From a checkpoint of a small image deblurring model: 32-pixel images, arch unet.
Rows from block 2, named by matrix and row number. Rows with one number belong to one channel. Each number is 500 + 25 x the weight over its row's rms, rounded and kept within 0 to 999. All counts start at 0. Numbers have three digits each. After the name is the row's rms in percent of the matrix's.
# convs0: first 3x3 conv (model.mid.0.convs.0.weight, 128x128x3x3), inputs 33-43, a 3x3 kernel for each
# convs1: second 3x3 conv (model.mid.0.convs.1.weight, 128x128x3x3, transposed), outputs 33-43, a 3x3 kernel for each
convs0.1 159:500500500500500500500500500500500500500500500500500500500500500500500500500500500500500500500500500500500500500500500500517500500500500500500500500500500500500500500500500500500500500500500500500500500500500500500500500500500500500413500500500500500500500500500500500500500500500500500500500500500
convs1.1 144:500500500500500538500500500500500500500500500500500500500500500500500500500500500500500500500500500500500500500502500500500500500500500500500500500500500500500500500500500500500500500500500500500500500500500500500500500500500500500500500985500500500500500500500500500499500500500500497500500500500
convs0.7 278:500500500500500500500500500500500500500500500500500500500500500500500500500500500500500500500500500500500500500500500500497500500500500500500500500500500500500500500500500500500500500500500500500500500500500500500500500511500500796500500500500500500500500500500500500500500500500500500500500500500
convs1.7 239:500500500500500500500500500500500500500500000500500573500500500500491500500500500500500500500500500493500500500500500500500500500500500500500500499498500500500500500500500500501500500500500500500500500500500500500512500500500500500500500500500500500500500500500500499500500500500500503500500500500
convs0.10 201:500500500500500500500500500500500500500500500500500500500500500500500500500500500500500500500500500500500500500500500500500500500999500500500500500500500500500500500500500500500500500500500500500500500500500500500500500500500500500500500500500500500500500500500500500500500500500500500500500500500
convs1.10 062:500500500500500500500500500500500500500500500500500500500464500500500506500506500500501500501500500500500500500315500500507500500507501455500500500500500502500500500500500500503500514292500500456500500501535500500500500500500500494500500502500500499500500500500500500500500500500500500500500500483
convs0.14 389:500500500500500500500500500500500500500500500500500500500500500500500500500500500500500500500500500500500500500500500500500500500500500500500500500500500500500500500500500500500500500500500500500500500500500500500500500500500500500500500500500500500500500500500500500500500500500500500500500500500
convs1.14 065:500500500483500435500500500500500500500500500500500500500500500500500500500500500500499500500500500500500500500500500500499500500500500500500500500500500499500500500500506500501500500500500500500500500500500500500500500500500500509500500500500500500500500500500500500500500500500500501500500500500
convs0.18 149:500500500500500500500500500500500500500500500500500500500500500500500500500500500500500500500500500500500500500500500500500500500500500500500500500500500500500500500500500500500500500500500500500500500500500500500500500500500500500478501500010500500500500500500500500500500500500500500500500500500
convs1.18 209:500500500500500500500500500500500500500500500500493525500500500500500500500500500500500500500500500500500500500500500500500500500500500500500500500500500500500500500500500500500500500500500500500500500500500500493500500500500500500500500500500500500500500500500500500500500500500500500500500500500
convs0.20 213:500500500500500500500500500500500500500500500500500500500500500500500500500500500500500500500500500500500500500500500500500500500500500500500500500500500500500500500500500500500500500500500500500500500500500500500500500500500500500500500500500500500500500500500500500500500500500500500500500500500
convs1.20 224:500500500500500502500500500500500500500500500500500500500500500500500500500500500500500500500500500500500500500500500500495501500500500500500500500500500500500500500500500500501500500500503500500500500500500500500500500500500500500500500500500500500500500500500500500500500500502500500500500500500
convs0.27 135:500500500500500500500500500500500500500500500500500500500500500500500500500500500500500500500500500500500500500500500500500500500500500500500500500500500500500500500500500500500500500500500500500500500500500500500500500500500090500500500500500500500500500500500500500500500500500500500500500500500
convs1.27 234:500500500500500500500500500500500500500500500500500500500500500500500500500500500500500500500500500500500500500500500500500500500500500500500500500500500500500500500500500500500500500500500500500500500500500500500500500500500500500500500500500500500500500500500500500500500500500500500500500500500
convs0.30 304:500500500500500500500500500500500500500500500500500500500500500500500500500500500500500500500500500500500500500500500500500500500500500500500500500500500500500500500500500500500500500500500500500500500500500500500500500500500500500500500500500500500500500500500500500500500500500500500500500500500
convs1.30 271:500500500500500949500500500500500500500500500500500500500500500500500500500500492500500500500500500500500500500498500500497500500500500500500500500500500500500500500500500500500500500499500500500500500500500500500500500500500500500500500500500500500500500500500500500500500500500500500500500500500
convs0.35 278:500500500500500500500500500500500500500500500500500500500500500500500500500500500500500500500500500500500500500500500500500500500500500500500500500500500500500500500500500500500500500500500500500500500500500500500500500500500500500500500500500500500500500500500500500500500500500500500500500500500
convs1.35 374:500500500500500500500500500500500500500500500500500500500501500500500500500500500500500500731500500500500500500500500500500500500500500500500500500500500500500500500500500500500500500500500500499500500500500500500500500500500500500500500500500500500500500500500499500500500500500500500500500500500
convs0.36 274:500500500500500500500500500500500500500500500500500500500500500500500500500500500500500500500500500500500500500500500500500500500500500500500500500500500500500500500500500500500500500500500500500500500500500500500500500500500500500500500500500500500500500500500500500500500500500500500500500500500
convs1.36 321:500500500500500500500501500500500500500500500500500500500500500500500500500500500500500500499500500500500500500500500496500500500500500500500500500500500500500500500500500504500500500500501500500500500500500500500500500500500500500500500500500500500500500500500500500500500500500500500500500500500
convs0.39 399:500500500500500500500500500500500500500500500500500500500500500500500500500500500500500500500500500500500500500500500500500500500500500500500500500500500500500500500500500500500500500500500500500500500500500500500500500500500500500500500500500500500500500500500500500500500500500500500500500500500
convs1.39 335:500500500500500500500500500500500500500500500500500500500500500500500500500500500500500500500500500500500500500500500498500500500500500500500500500500500500500500500500500501503500500500500500500500500500500500500500500500500500500500500500500500500500500500500500500500500500500500500500500500500
convs0.44 204:500500500500500500500500500500500500500500500500500500500500500500500500500500500500500500500500500500500500500500500500500500500500500500500500500500500500500500500500500500500500500500500500500500500500500500500500500500500500500500500999500500500500500500500500500500500500500500500500500500500
convs1.44 327:500500500500500500500500500500500500500500500500500500500500500500500500500500500500500500500500500500500500500500500500500500500500500500500500500500500500500500500500500500500500500500500500500500500500500500500503500500500500500500500500500500500500500500500500500500500500500500500500500500500
convs0.48 264:500500500500500500500500500500500500500500500500500500500500500500500500500500500500500500500500500500500500500500500500500500500500500500500500500500500500500500500500500500500500500500500500500500500500500500500500500500500500500500500500500500500500500500500500500500500500500500500500500500500
convs1.48 253:500500500500500500500500500500500500500500500500499500500500500500500500500500500500500500500500500500500500500500500500497500500500500500500500500500500500500500500500500500500500500500500500500500500500500500500500500500500500500500500500500500500500500500500500500500500500500500500500500501500
convs0.53 332:500500500500500500500500500500500500500500500500500500500500500500500500500500500500500500500500500500500500500500500500500500500500500500500500500500500500500500500500500500500500500500500500500500500500500500500500500500500500500500500500500500500500500500500500500500500500500500500500500500500
convs1.53 409:500500500500500500500500498500500500500500500500500500500500500500500500500500500500500500500500500500500500500500500500494500500500500500500500500500500500500500500500500500500500500500500500500500500500500500500500500500500500500500500500500500500500500500500500500500500500500500500500500500500
convs0.57 169:500500500500500500500500500500500500500500500500500500500500500500500500500500500500500500500500500500500500500500500500500507500500500500500500500500500500500500500500500500500500500500500500500500500500500500500500500500500500500500500500500500500500500500500500500500500500500500500500500500500
convs1.57 335:500500500500500500500500500500500500500500500500500500500483500500500500500500500500500500500500500500500500500500500500499500500500500500500500500500500500500500500500500500500500500500500500578500500500500500500500500500500500500500500500498500500500500500500501500500500500500500500500500500500
convs0.65 293:500500500500500500500500500500500500500500500500500500500500500500500500500500500500500500500500500500500500500500500500500500500500500500500500500500500500500500500500500500500500500500500500500500500500500500500500500500500500500500500500500500500500500500500500500500500500500500500500500500500
convs1.65 059:500500500500500500500500500500500500500500500500500500500500500500500500500500500500500500500500500500500500593500499557500498491500500500500500500500500500500500500500500483500500975500498499500500500500500596500500500500500549500500500500500500500500518500500500500500669506500500500500500500500
convs0.67 237:500500500500500500500500500500500500500500500500500500500500500500500500500500500500500500500500500500500500500500500500500500500500539500500500500500500500500500500500500500500500500500500500500500500500500500500500500500500500500500500500500500500500500500500500500500500500500500500500500500500
convs1.67 187:500500500500500500500500500500500500500500500500500500241500500500500500500500500500500500500500500500500500500500500500500500500500500500500500500500500500500500500500500500500500500500500500500500999500500500500500500500500500500500500500500500500500500500500500500500500500500500500500500500500
convs0.74 209:500500500500500500500500500500500500500500500500500500500500500500500500500500500500500500500500500500500500500500500500500500500500500500500500500500500500500500500500500500500500500500500500500500500500500500500500500500500500500500500500500500500500500500500500500500500500500500500500500500500
convs1.74 291:500500500500500500500500500500500500500500500500500501500500500500499500500500500500500500500500500500500500500492500500500500500501500500500500500500500500500500500500500500500500500500500500505500500500507500500500500500500500500500500500500500500500500500500500500500500500500500500500500500500
convs0.78 181:500500500500500500500500500500500500500500500500500500500500500500500500500500500500500500500500500500500500500500500500505500500500500500500500500500500500500500500500500500500500500500500500500500500500500500500500500500500499500500500294500500500500500500500500500500500500500500500500500500500
convs1.78 112:500500500500500500500500500500500500500500500500500561500500500500500500500500500500500500500500500500500500500500500500500500500500500500500500519500500500500500500500500500500500500499500500500500500500500524508527500500500501500667500500500500500500500500497500500500500500500500500500501501500
convs0.118 166:500500500500500500500500500500500500500500500500500500500500500500500500500500500500500500500500500500500500500500500500500500500500500500500500500500500500500500500500500500500500500500500500500500500500500500500500500500500500500500500500500500500500500500500500500500500500500500500500500500500
convs1.118 179:500500500500500500500500500500500500500500500500500500500500500500500500500500500500495500500500500500500500500500500500500500500500500500500500500500500500500500500500500500500500500500500500500500500500500500500500500500500500500500500499500500500500500500500500500500500500500500500500500500500